From a checkpoint of a small model that answers yes/no questions on an image's attributes.
Training: normuon at rate 0.02, 9400 steps, batches of 64.
Data: trained on cartoon faces, 101725 training examples, 5.9 epochs.
Rows from block 4 of the fusion encoder of a small model that answers yes/no questions on an image's attributes, named by matrix and row number. Rows with one number belong to one neuron. Each number is 50 + 15 x the weight over its row's rms, rounded and kept within 0 to 99. All counts start at 0.
After each neuron's rows are labels from the 100 texts, of 14976, where the neuron reaches its highest value: "tokens" is the input token at the peak. Only what is clearly more common there than usual is listed. The data: cartoon faces.
# fc1: MLP up (fusion_encoder.blocks.4.mlp.fc1.weight, 512x256), inputs 128-191
# fc2: MLP down (fusion_encoder.blocks.4.mlp.fc2.weight, 256x512, transposed), outputs 128-191

fc1.70:51 47 57 51 46 41 43 80 55 34 63 59 53 74 30 38 53 53 32 34 31 63 50 48 47 40 43 67 45 03 50 43 64 34 59 29 58 65 49 48 30 47 54 47 57 50 55 30 78 48 55 45 61 53 63 43 29 37 58 54 58 55 55 63
fc2.70:48 41 44 49 68 43 54 32 31 48 30 59 46 27 60 58 25 40 48 66 48 27 45 46 30 51 52 45 41 67 13 40 43 36 24 68 43 39 66 62 34 43 46 46 44 65 77 76 32 43 72 66 75 51 39 44 58 42 43 68 62 68 45 36
tokens: "bald"; "a bun"

fc1.88:41 38 38 78 51 35 68 57 37 33 37 26 42 56 55 48 75 64 49 58 54 51 86 50 54 37 42 64 64 73 20 37 45 37 60 59 38 58 52 48 47 69 33 79 55 67 42 21 34 60 62 54 48 23 51 46 42 40 57 30 36 55 63 39
fc2.88:57 38 54 35 44 58 63 28 57 39 58 42 51 28 56 70 37 54 49 23 29 42 41 76 67 42 37 44 75 21 68 55 42 40 34 49 28 39 54 63 62 15 43 49 37 35 52 85 32 40 42 62 39 46 59 50 44 58 46 68 67 51 39 53
tokens: "moustache"; "beard"

fc1.406:44 48 51 57 39 65 51 46 64 64 64 56 53 43 48 27 41 53 38 40 31 60 55 40 49 34 58 43 59 50 48 67 52 44 60 56 40 49 59 60 47 61 68 67 42 52 29 81 50 46 26 55 59 59 74 50 41 81 22 34 78 45 62 47
fc2.406:65 45 53 53 74 83 21 37 43 48 52 54 56 47 70 72 43 44 69 56 56 32 41 71 67 63 53 59 35 41 44 57 65 62 12 68 61 57 49 43 32 11 53 42 30 70 50 67 29 38 88 54 56 24 47 44 53 26 61 52 55 45 78 19
tokens: "long hair"

fc1.269:59 40 48 62 46 45 37 35 48 40 83 46 49 48 45 38 63 46 30 65 65 53 61 55 29 30 62 68 23 64 69 45 43 41 56 55 70 50 23 74 39 63 86 57 17 78 45 43 37 61 54 24 77 30 46 48 18 34 60 62 26 28 28 40
fc2.269:47 70 50 59 80 64 84 50 69 31 31 52 36 51 60 66 55 57 78 55 45 57 43 62 48 41 54 67 54 88 22 38 60 61 39 20 49 65 61 50 48 39 33 64 66 61 39 61 57 43 44 80 51 64 44 66 69 78 79 37 58 68 71 68
tokens: "moustache"

fc1.464:35 45 49 28 58 52 62 69 44 21 47 67 74 63 46 33 44 41 31 30 72 64 56 48 44 53 46 45 53 44 43 43 48 50 32 73 44 53 42 57 68 30 40 90 46 42 70 23 63 23 64 49 51 44 62 57 35 23 49 39 20 36 36 43
fc2.464:62 68 58 67 36 48 60 18 14 52 65 42 24 02 40 65 09 48 50 58 52 62 50 46 46 49 62 39 47 45 72 69 57 50 57 50 47 26 63 71 61 51 62 34 28 67 35 63 44 64 51 56 78 16 37 46 74 22 71 46 71 52 78 57
tokens: "curly hair"; "spiky hair"

fc1.341:74 62 37 40 36 70 35 56 68 52 38 62 33 62 47 53 38 65 56 38 49 59 56 53 34 42 45 43 39 57 75 29 47 58 51 31 37 43 59 61 43 20 35 58 50 69 63 56 56 53 65 57 54 54 47 57 53 48 58 53 41 48 56 60
fc2.341:43 55 43 54 55 36 77 59 27 50 66 44 74 63 36 62 60 49 51 47 48 33 42 45 57 26 46 44 41 48 07 60 29 38 49 57 51 30 25 49 45 76 49 51 22 27 35 42 61 38 48 46 81 22 60 35 43 47 41 54 69 60 38 63
tokens: "moustache"; "beard"; "looking left"

fc1.120:36 52 53 48 37 50 52 67 53 12 56 71 83 56 39 55 67 55 29 52 42 48 44 55 47 68 36 67 54 45 49 59 48 52 09 39 58 26 18 56 51 43 60 66 51 48 67 52 60 44 45 34 27 45 54 59 56 50 48 36 45 71 33 49
fc2.120:45 59 59 62 59 65 70 48 26 43 18 53 25 70 61 55 52 36 49 71 61 48 45 29 52 55 27 40 54 38 64 52 67 20 37 63 54 85 48 42 72 66 91 26 40 36 39 59 35 31 68 44 69 39 49 44 35 28 76 59 65 26 48 34
tokens: "short hair"; "a mohawk"

fc1.145:34 39 45 51 43 34 66 40 56 54 62 60 43 66 48 79 84 59 54 56 64 48 44 96 73 38 45 33 45 49 46 41 45 36 45 34 71 53 75 34 61 59 65 36 44 55 74 53 59 39 59 75 67 14 42 40 29 75 32 40 71 73 56 32
fc2.145:80 58 63 48 54 37 41 36 52 36 42 41 33 69 52 37 39 44 45 61 34 68 41 49 32 58 40 59 76 79 56 41 64 76 60 54 24 47 46 57 39 30 38 64 42 57 61 64 53 51 62 53 28 61 38 53 87 29 58 52 27 22 29 47
tokens: "grey face"

fc1.476:57 36 41 49 48 41 35 52 20 25 47 39 55 56 60 68 49 56 25 62 73 64 52 70 56 47 44 36 39 56 50 64 39 39 42 39 43 56 32 46 55 46 35 56 33 29 40 47 57 69 38 30 42 25 74 55 24 39 75 61 56 55 41 41
fc2.476:43 15 49 64 43 60 52 53 37 51 54 53 43 70 72 68 70 63 56 36 51 46 49 26 49 41 49 55 34 69 48 38 74 70 60 53 60 40 45 18 36 45 34 51 77 43 70 57 48 58 31 58 30 00 43 66 39 60 59 34 60 69 38 48
tokens: "long hair"

fc1.298:84 62 53 42 47 55 51 60 38 67 55 53 37 55 38 65 73 43 58 71 41 54 62 59 57 74 47 38 56 64 71 42 25 47 50 72 51 80 65 64 38 33 56 34 33 24 48 61 64 22 49 63 59 11 61 51 62 40 46 41 62 42 43 48
fc2.298:48 31 59 42 57 58 56 74 43 80 34 47 54 34 31 67 44 50 46 41 58 35 48 47 45 27 35 64 26 36 36 37 58 64 64 58 51 09 54 41 43 62 66 51 38 58 35 30 65 48 70 71 49 59 29 51 29 51 30 78 43 39 62 66
tokens: "a bun"

fc1.302:37 55 57 76 18 48 45 22 77 32 54 54 44 61 42 55 61 75 45 27 80 37 78 32 39 54 35 48 45 56 56 43 66 30 33 61 75 34 67 54 54 62 51 01 68 47 35 41 50 39 77 53 19 43 64 42 45 61 72 32 59 47 34 53
fc2.302:78 64 44 39 44 65 61 67 17 44 45 48 70 42 60 30 29 49 52 75 36 48 53 80 35 54 58 59 61 27 54 32 36 36 51 61 39 88 57 40 61 69 61 62 44 53 41 64 54 36 26 45 60 59 45 60 12 51 31 57 31 43 54 43
tokens: "long hair"

fc1.421:25 80 50 30 42 47 76 48 50 65 65 39 51 73 50 61 53 64 73 45 52 29 64 42 51 39 43 18 45 66 45 80 36 67 50 66 78 34 21 43 53 43 48 32 48 93 33 37 52 65 52 41 84 55 58 46 42 49 54 29 61 48 35 44
fc2.421:46 48 75 67 57 47 63 71 46 42 78 85 74 54 34 29 29 25 46 24 49 56 45 54 58 72 75 38 53 47 49 43 58 54 35 51 46 44 50 46 64 64 39 76 19 21 71 52 61 66 38 27 39 49 44 62 59 54 34 64 28 49 63 57
tokens: "short hair"

fc1.328:24 57 40 54 79 42 24 70 46 29 61 60 71 88 42 57 67 38 48 22 57 44 62 51 29 33 53 74 55 63 59 34 50 53 49 68 58 44 50 50 59 41 62 36 70 58 50 43 58 43 47 31 57 40 52 56 39 39 45 51 61 16 40 67
fc2.328:53 41 23 66 51 63 53 51 57 46 41 34 46 27 55 38 45 35 55 81 42 50 22 43 76 43 34 55 61 53 44 84 52 31 60 25 51 66 35 58 48 47 41 74 26 56 54 50 40 39 43 49 49 39 41 53 46 70 38 62 60 69 60 30
tokens: "moustache"; "purple face"

fc1.10:35 54 52 32 34 64 56 56 41 35 67 42 54 64 14 37 55 70 40 50 53 61 66 24 42 59 57 49 50 98 28 45 73 51 21 59 30 35 63 75 52 28 51 44 61 49 58 24 23 60 55 49 27 36 39 55 51 35 58 14 40 65 32 58
fc2.10:45 37 60 61 27 63 30 69 92 38 48 81 51 59 45 59 48 58 65 57 15 32 56 73 50 31 51 65 67 34 69 64 19 39 82 49 62 62 31 45 45 48 63 52 63 72 48 66 56 21 64 47 59 46 74 45 38 65 70 70 68 20 48 32
tokens: "long hair"; "a mohawk"; "surprised"

fc1.262:34 47 50 44 30 57 57 32 67 48 57 38 37 71 81 54 49 33 50 50 44 63 53 41 30 45 35 30 44 72 23 69 44 43 23 59 66 60 44 54 45 63 28 70 44 67 37 37 39 47 50 66 73 29 30 60 70 36 52 61 54 01 58 56
fc2.262:56 48 45 48 55 33 41 17 54 33 46 53 18 69 58 43 54 47 46 42 42 49 61 42 65 63 75 51 55 48 79 41 55 18 67 57 30 31 61 59 54 46 60 44 43 76 75 54 61 26 39 49 71 41 80 58 53 63 56 61 77 70 47 45
tokens: "glasses"; "a bun"; "bald"

fc1.441:34 53 30 51 44 49 20 22 79 30 65 59 28 46 29 58 56 40 44 70 65 35 41 53 50 46 54 40 58 76 44 83 55 38 36 28 73 22 61 50 67 57 56 59 46 54 44 34 32 47 32 37 58 55 41 49 76 31 38 48 43 38 63 26
fc2.441:51 56 53 51 45 74 77 70 53 53 71 80 60 35 49 48 23 79 42 48 55 39 68 12 40 58 41 32 62 14 54 47 34 35 58 26 39 35 79 45 37 38 85 29 79 38 67 59 62 12 48 54 47 63 41 43 66 64 49 51 68 60 31 55
tokens: "short hair"; "spiky hair"; "long hair"

fc1.510:64 52 49 37 43 65 44 51 35 29 70 45 63 63 69 41 89 42 64 40 72 45 50 22 82 38 38 49 44 57 44 45 47 25 49 49 34 51 67 74 59 14 65 62 63 41 61 50 34 57 37 32 72 38 61 33 20 60 69 40 38 39 25 33
fc2.510:40 29 26 56 48 76 50 54 50 48 40 40 45 33 49 59 36 44 44 46 38 55 38 59 49 71 43 56 49 57 52 47 46 71 37 48 29 36 33 43 44 60 46 49 73 67 56 59 57 51 33 73 46 52 32 61 58 53 44 49 65 36 72 85
tokens: "moustache"

fc1.405:50 35 32 39 32 42 72 68 63 42 78 42 54 60 37 78 58 47 39 65 49 47 46 85 64 37 53 31 43 69 32 60 52 37 44 60 68 24 75 56 46 61 54 44 73 38 23 39 51 37 45 41 68 26 62 56 58 74 44 60 63 44 25 46
fc2.405:64 54 59 27 49 50 46 37 39 39 64 55 71 38 44 16 41 47 70 45 63 61 47 39 55 74 51 65 45 30 29 37 50 43 55 49 46 64 33 22 48 13 59 68 32 47 79 61 70 33 59 58 63 48 34 39 44 46 78 39 36 93 64 36
tokens: "grey face"; "purple face"

fc1.134:48 40 33 54 36 49 29 53 41 61 63 28 43 24 52 52 28 22 75 68 56 58 59 60 52 54 57 63 41 67 35 31 20 74 50 56 24 46 34 68 59 42 41 86 71 29 47 27 54 64 53 55 53 54 60 61 44 54 47 47 66 59 66 31
fc2.134:60 50 77 57 31 30 45 50 53 49 51 74 46 60 41 30 44 62 64 64 62 32 49 53 41 32 34 68 61 55 67 46 70 70 60 60 48 40 70 31 66 28 52 68 61 65 74 43 41 58 53 48 52 54 70 70 57 61 46 50 77 61 19 45
tokens: "a mohawk"

fc1.192:36 37 52 95 59 74 44 42 71 28 33 33 76 52 22 51 84 44 31 34 53 64 65 42 80 57 47 47 51 55 27 64 47 60 41 63 49 45 63 48 57 73 43 44 53 40 42 42 69 41 49 62 49 09 58 48 44 51 34 40 65 61 54 25
fc2.192:65 53 51 31 37 54 44 45 31 59 53 60 15 57 55 49 32 61 38 53 87 26 37 34 39 54 45 68 36 61 48 59 49 57 65 61 44 33 54 42 53 46 33 64 50 62 41 49 44 61 47 34 37 52 64 71 68 26 58 39 81 68 44 50
tokens: "orange hair"; "white hair"; "grey hair"; "pink hair"

fc1.198:45 26 42 70 68 43 53 71 54 54 51 83 45 56 44 59 78 45 56 17 45 71 73 39 34 47 43 64 44 57 54 51 66 65 51 47 36 40 24 31 47 60 33 31 54 55 31 67 72 49 49 49 31 30 38 47 75 69 28 70 51 77 48 08
fc2.198:74 61 58 50 18 17 65 11 41 46 60 49 66 61 64 32 33 49 58 87 52 54 34 39 60 39 29 42 42 42 58 45 43 25 57 40 62 83 69 69 84 44 46 58 54 67 47 25 41 38 50 55 50 39 33 26 52 42 76 16 32 21 39 90
tokens: "purple face"; "grey face"; "teal face"

fc1.484:37 84 37 33 48 32 39 51 51 40 30 56 34 60 39 34 45 77 25 24 56 39 86 41 59 49 48 33 69 66 35 48 75 57 42 44 36 37 35 59 61 47 39 73 82 56 55 50 73 60 50 41 54 60 54 52 74 60 73 37 45 50 49 44
fc2.484:47 15 61 60 55 78 64 40 55 59 44 48 57 46 42 54 65 42 69 52 43 45 04 43 56 44 49 64 40 36 59 61 17 56 45 76 60 66 64 59 33 47 59 27 33 53 30 35 42 62 28 51 49 23 46 42 42 41 19 67 49 51 43 54
tokens: "grey face"; "purple face"; "orange face"; "pink face"

fc1.352:60 36 12 31 53 52 69 37 38 53 46 49 53 64 81 43 50 78 70 46 46 44 41 91 69 65 33 62 52 46 48 55 87 62 36 42 70 45 38 33 54 64 38 49 57 69 39 60 44 22 39 60 59 10 61 44 63 65 55 57 73 56 48 23
fc2.352:59 41 69 57 51 57 33 40 80 52 49 70 45 49 48 44 38 40 21 51 74 69 58 33 59 51 80 46 42 71 67 43 23 47 63 50 29 28 48 69 36 41 43 62 46 25 62 40 51 61 47 43 30 99 53 69 49 77 34 28 35 55 29 81
tokens: "grey face"; "purple face"

fc1.270:40 39 56 47 39 60 55 36 63 44 70 67 69 63 73 38 44 37 36 78 58 60 90 40 25 57 42 62 37 56 48 47 48 58 46 40 42 43 25 59 40 67 51 57 38 47 35 49 67 56 51 61 45 70 57 53 40 40 52 61 73 62 37 53
fc2.270:59 50 55 49 54 49 66 39 53 69 29 33 19 43 60 64 43 36 66 33 39 55 34 57 61 48 56 52 52 40 57 62 54 56 53 66 59 60 89 39 36 18 20 59 48 43 64 48 62 49 52 24 69 56 48 33 47 52 37 37 40 64 46 60
tokens: "grey face"; "purple face"; "green face"; "teal face"

fc1.469:51 31 56 14 63 54 56 66 26 49 49 37 24 24 27 66 55 45 25 49 61 51 49 66 56 44 61 56 51 63 42 55 87 51 51 73 34 42 64 69 37 63 22 56 46 49 70 76 55 69 62 47 22 36 47 48 39 46 47 46 43 52 51 57
fc2.469:59 54 32 62 32 61 33 45 68 50 63 87 75 52 57 33 63 36 72 55 45 38 66 30 79 56 44 51 49 41 88 51 42 80 53 46 69 40 27 43 57 39 38 31 53 53 30 63 61 53 31 41 44 61 51 61 42 81 32 31 65 69 51 42
tokens: "a mohawk"; "curly hair"; "a bun"; "pointed hat"

fc1.430:44 67 58 13 49 54 55 54 58 44 59 53 56 68 52 22 68 65 67 45 62 56 57 33 48 25 40 73 36 73 64 41 40 62 69 59 53 58 30 39 59 38 72 30 56 46 60 46 53 24 74 50 41 37 94 63 52 47 43 37 35 24 33 89
fc2.430:58 48 46 63 59 50 54 61 61 49 59 36 29 37 72 69 30 59 62 73 31 31 87 39 51 64 30 62 51 46 50 70 20 42 61 23 33 31 33 51 45 75 73 66 46 42 35 46 22 67 32 32 86 78 44 46 50 52 51 59 46 34 49 39
tokens: "moustache"; "beard"

fc1.374:58 31 39 50 63 34 44 44 39 69 43 20 53 94 80 37 50 67 62 43 30 49 49 39 27 37 37 42 59 45 48 52 45 47 49 54 48 36 36 43 38 69 80 53 69 37 36 35 70 40 54 63 56 32 36 68 35 44 56 44 45 49 35 35
fc2.374:43 63 56 41 57 53 40 53 22 75 33 42 31 38 68 56 41 42 39 76 66 58 58 74 72 36 38 60 44 42 68 67 48 56 49 47 64 58 36 57 28 40 45 25 54 32 47 55 71 59 63 80 76 43 48 73 37 54 28 48 33 32 73 69
tokens: "short hair"

fc1.367:72 47 74 35 68 31 39 53 36 99 52 55 50 49 42 42 54 63 73 55 36 45 49 43 53 39 18 54 54 68 60 32 63 30 66 49 61 50 52 54 49 46 53 27 72 29 58 20 77 67 40 51 61 05 41 78 27 49 47 67 51 37 40 48
fc2.367:34 08 71 72 37 75 53 47 49 25 64 27 47 75 96 45 46 29 48 55 51 47 33 83 56 51 37 37 34 45 37 55 29 63 43 52 53 35 55 50 47 50 31 33 54 67 59 60 35 53 54 80 32 52 56 46 60 31 62 45 71 53 64 79
tokens: "short hair"

fc1.137:25 48 67 81 36 24 37 58 64 40 66 70 55 60 46 75 41 49 58 69 54 22 63 28 72 67 40 55 44 68 40 64 43 43 53 64 39 62 34 78 56 52 54 41 46 57 68 56 24 53 56 58 37 62 59 59 52 48 71 45 49 36 66 79
fc2.137:41 68 44 23 50 55 86 73 65 56 33 44 41 33 45 41 45 68 76 65 61 27 13 47 51 30 63 62 59 35 43 57 54 59 65 35 55 38 38 15 62 71 67 43 67 33 56 58 54 36 18 35 42 42 41 42 61 50 74 44 37 39 23 24
tokens: "long hair"; "brown hair"

fc1.424:34 58 64 46 44 53 53 25 70 53 53 40 44 34 09 23 36 39 45 83 23 57 55 53 38 52 51 64 42 73 55 83 35 52 55 65 58 43 59 47 49 68 58 40 34 63 39 61 23 52 51 41 61 51 61 32 36 42 54 41 56 50 53 69
fc2.424:63 24 48 72 58 61 51 41 53 78 63 36 59 57 58 50 24 72 63 29 80 63 56 43 62 46 66 16 60 53 57 45 41 68 62 30 42 29 63 20 44 53 37 30 70 39 54 21 64 52 19 30 50 18 50 76 74 69 34 69 67 46 67 37
tokens: "short hair"; "curly hair"; "spiky hair"

fc1.51:46 54 46 23 63 37 63 66 51 45 43 45 42 68 72 49 74 63 76 65 38 48 40 86 40 63 45 71 40 10 46 45 62 70 35 79 49 59 49 32 52 67 45 28 75 52 49 79 61 38 48 57 52 22 76 44 72 54 25 59 58 61 47 13
fc2.51:53 44 33 69 38 43 76 46 49 75 63 76 57 56 19 39 31 45 57 41 42 37 30 45 71 46 73 30 49 58 52 44 53 30 43 26 66 26 39 99 57 49 19 50 35 47 49 32 54 49 57 57 63 00 27 57 46 67 37 50 52 29 59 28
tokens: "grey face"; "teal face"

fc1.472:60 50 34 66 48 60 47 49 49 56 48 59 70 58 56 68 51 59 55 47 79 64 36 48 72 40 48 24 47 53 64 45 69 52 41 60 38 33 67 38 65 05 36 49 33 49 61 33 73 66 11 74 29 19 34 54 59 68 49 41 57 38 40 63
fc2.472:22 41 73 43 54 35 53 68 57 35 51 34 31 67 47 39 55 57 47 40 22 32 68 16 47 53 57 77 39 43 40 45 38 39 54 38 46 47 31 99 28 51 53 35 90 47 28 58 44 59 70 49 61 11 57 30 57 49 53 64 50 37 67 33
tokens: "long hair"

fc1.213:68 47 62 18 48 53 53 40 77 57 46 33 31 64 68 61 04 53 40 48 37 55 45 59 35 66 66 51 48 30 38 37 27 48 26 41 48 66 55 62 61 50 48 76 69 41 47 50 68 16 60 48 42 32 48 43 62 49 53 39 51 63 40 78
fc2.213:16 61 33 66 54 43 62 59 30 23 52 51 44 14 61 58 79 45 70 43 47 50 54 32 56 38 37 70 57 53 51 66 43 75 56 42 55 44 34 56 47 61 42 47 34 57 47 46 19 71 42 45 57 64 74 56 45 55 33 62 52 38 60 19
tokens: "looking left"

fc1.266:60 64 46 40 49 39 59 26 59 50 42 56 41 73 63 44 62 72 63 44 31 32 57 83 37 47 34 22 38 76 42 60 65 56 39 24 59 58 54 63 61 47 51 38 28 59 52 56 29 34 43 56 49 51 46 51 71 25 80 77 51 53 56 51
fc2.266:51 38 58 63 40 68 59 61 50 75 55 58 63 48 34 35 56 37 33 31 36 58 69 43 64 43 54 62 45 43 53 48 45 30 63 51 64 53 44 37 51 74 60 33 53 38 27 47 76 40 57 28 68 70 62 39 39 74 49 49 42 52 57 56
tokens: "long hair"

fc1.16:59 59 46 50 43 54 56 70 51 49 51 55 36 59 51 39 68 40 56 59 58 42 36 67 40 58 52 45 48 87 25 54 61 47 50 31 66 47 16 59 61 48 63 75 30 66 20 47 18 57 47 43 56 47 39 47 47 69 44 55 36 21 42 55
fc2.16:42 28 19 50 56 34 26 65 48 63 55 65 60 35 45 75 27 65 16 47 49 68 77 34 40 26 31 57 47 16 60 49 46 40 54 48 60 63 57 49 21 37 71 36 71 36 67 66 65 57 47 51 50 69 57 60 64 42 46 63 67 80 40 53
tokens: "moustache"

fc1.252:21 48 72 59 51 71 42 53 37 46 46 34 50 47 42 38 43 74 30 56 34 19 54 52 42 57 63 40 34 68 25 58 20 77 43 36 42 55 41 58 36 39 42 54 71 57 61 26 49 52 76 41 28 35 31 63 51 50 34 45 22 33 57 32
fc2.252:91 60 38 46 19 40 44 38 48 46 55 58 21 48 61 58 51 56 77 43 66 72 36 46 48 28 26 70 52 25 89 32 56 31 54 57 61 52 54 41 69 59 75 55 29 69 37 59 31 46 35 37 66 53 71 43 58 35 52 63 65 58 38 87
tokens: "curly hair"; "short hair"

fc1.437:64 60 42 56 60 49 63 55 22 35 56 47 61 64 47 48 26 50 41 58 50 38 48 67 77 36 58 42 55 82 56 50 73 65 18 57 58 68 76 51 57 46 19 33 45 38 87 37 45 55 66 78 59 65 58 57 36 36 63 42 46 48 67 34
fc2.437:44 39 57 41 68 58 40 36 72 81 26 48 61 53 65 42 55 38 59 52 52 57 77 29 49 51 53 70 48 24 53 18 18 47 50 41 34 46 35 88 75 50 64 51 64 57 44 65 53 59 52 23 26 32 76 33 38 45 45 59 43 60 42 75
tokens: "glasses"

fc1.89:46 57 57 48 19 50 49 49 41 16 22 06 59 61 49 52 52 73 59 22 62 69 64 43 65 41 24 44 51 38 57 23 41 54 42 67 56 40 39 59 50 57 38 61 33 63 39 37 79 80 45 52 42 38 57 36 50 48 48 21 26 66 50 58
fc2.89:20 45 77 30 65 62 46 41 45 56 51 80 54 43 59 52 37 16 48 50 24 37 25 36 17 23 78 56 29 66 56 74 35 36 65 39 21 36 58 79 72 35 39 47 50 26 64 52 61 40 62 30 72 31 61 35 50 49 35 99 48 57 66 54
tokens: "curly hair"; "short hair"

fc1.32:58 74 39 21 32 26 58 64 36 37 34 38 16 58 68 46 70 49 52 51 65 68 65 50 65 62 39 60 50 39 55 57 45 71 45 69 72 75 39 41 46 47 56 30 69 26 55 49 35 33 65 38 55 49 44 28 50 50 29 32 69 66 54 30
fc2.32:34 52 51 60 44 50 61 59 44 78 50 69 46 33 36 75 52 51 62 44 44 51 59 33 33 73 47 56 33 17 58 46 48 50 39 56 74 33 39 64 56 31 35 73 45 60 51 72 76 59 13 63 33 41 57 50 76 76 32 69 60 60 39 69
tokens: "pink face"; "grey face"; "teal face"; "orange face"

fc1.263:63 54 48 32 58 64 42 55 81 37 49 29 52 43 50 61 49 61 42 41 42 64 19 28 67 47 62 55 46 47 58 69 02 48 50 41 68 62 60 78 43 22 65 64 53 53 54 31 40 29 51 47 38 60 53 35 63 27 38 62 63 58 44 47
fc2.263:41 25 51 43 44 51 57 74 56 48 57 52 44 51 48 45 38 50 40 52 59 27 61 40 17 28 42 63 34 69 53 41 70 51 56 53 47 56 51 53 50 59 64 63 76 44 45 58 47 64 70 45 63 01 28 69 36 51 58 63 57 37 65 54
tokens: "looking left"

fc1.480:50 25 48 33 38 61 40 49 53 63 65 45 77 67 66 38 49 40 51 64 52 65 49 55 33 80 46 43 38 60 43 83 44 47 29 48 36 27 42 60 54 53 37 54 88 73 28 62 69 57 71 51 58 49 53 67 50 64 51 83 67 33 54 11
fc2.480:70 57 27 40 68 33 43 48 48 38 35 59 25 47 21 80 55 51 30 71 62 47 39 49 75 48 83 61 78 35 65 66 44 63 79 46 64 65 58 43 34 42 71 46 47 36 41 55 61 50 63 39 55 32 50 69 45 41 20 55 39 77 60 43
tokens: "bald"

fc1.465:23 55 68 44 54 56 58 56 58 31 68 65 40 54 66 25 57 36 50 68 47 65 67 64 37 73 61 37 57 64 68 60 46 39 60 45 27 38 58 63 69 58 57 45 32 17 53 43 38 42 47 58 45 59 63 33 40 37 48 44 29 56 45 41
fc2.465:54 28 37 62 55 39 28 51 45 25 25 67 72 30 29 71 44 47 45 39 59 44 54 45 66 33 27 72 68 37 57 45 55 60 46 50 62 50 27 35 18 69 41 48 67 82 62 55 53 67 41 43 42 21 50 73 68 55 44 43 72 47 47 32
tokens: "a bun"

fc1.251:61 37 50 49 53 43 40 52 90 59 31 39 35 45 76 73 32 50 68 41 27 44 43 64 55 51 39 51 42 27 56 62 48 37 32 65 69 50 70 58 42 62 63 61 48 56 58 63 26 40 33 44 46 55 61 35 47 64 37 41 57 82 46 50
fc2.251:54 57 44 61 43 59 46 41 31 63 68 70 65 46 26 74 61 44 43 40 58 51 71 72 29 49 51 48 66 45 49 28 45 41 44 68 53 44 05 62 61 39 20 72 41 53 55 48 54 68 56 65 62 37 63 26 54 32 47 73 28 36 44 50
tokens: "pink face"

fc1.436:40 51 65 55 49 39 51 79 58 37 53 55 77 37 59 43 42 45 41 57 33 52 62 30 44 56 63 51 38 61 66 40 45 34 27 70 60 14 62 71 42 42 44 85 40 65 33 35 80 54 58 27 43 38 40 51 28 34 55 54 59 61 36 57
fc2.436:52 67 57 47 36 72 52 28 55 56 51 49 36 41 46 61 19 55 36 82 57 48 35 77 58 73 38 39 40 49 52 57 34 47 80 34 40 53 40 32 49 81 55 46 88 39 40 60 53 48 19 85 74 66 51 55 62 74 47 32 55 50 48 17
tokens: "orange hair"; "yellow hair"; "grey hair"; "black hair"

fc1.121:42 44 51 53 45 52 60 31 68 51 41 70 39 70 59 81 68 54 76 35 50 56 45 64 66 59 20 59 39 52 47 30 33 46 46 54 46 37 53 59 55 17 15 42 51 68 47 49 45 52 69 68 45 22 77 37 47 24 52 45 44 71 71 26
fc2.121:62 54 38 65 59 56 52 46 48 66 46 57 58 33 46 29 18 36 70 57 81 24 63 48 60 24 71 36 57 49 39 54 68 44 50 38 68 53 70 75 38 60 65 79 37 41 57 54 47 31 26 22 57 60 66 57 54 75 32 31 31 17 36 65
tokens: "looking left"; "moustache"; "sunglasses"; "beard"

fc1.377:54 35 60 59 56 19 46 45 60 11 35 47 70 47 56 72 61 24 74 55 58 15 64 78 46 48 36 55 39 44 33 41 73 33 42 68 53 39 34 52 59 56 71 36 49 77 70 60 58 19 51 59 45 23 69 58 36 63 50 19 46 28 48 41
fc2.377:23 61 61 62 49 81 49 47 46 42 56 48 38 37 51 15 51 44 20 52 53 74 44 35 57 40 59 70 65 51 71 45 30 35 45 40 47 65 63 62 49 28 51 74 17 70 46 56 54 54 57 60 58 75 48 50 59 20 57 52 47 54 29 67
tokens: "purple face"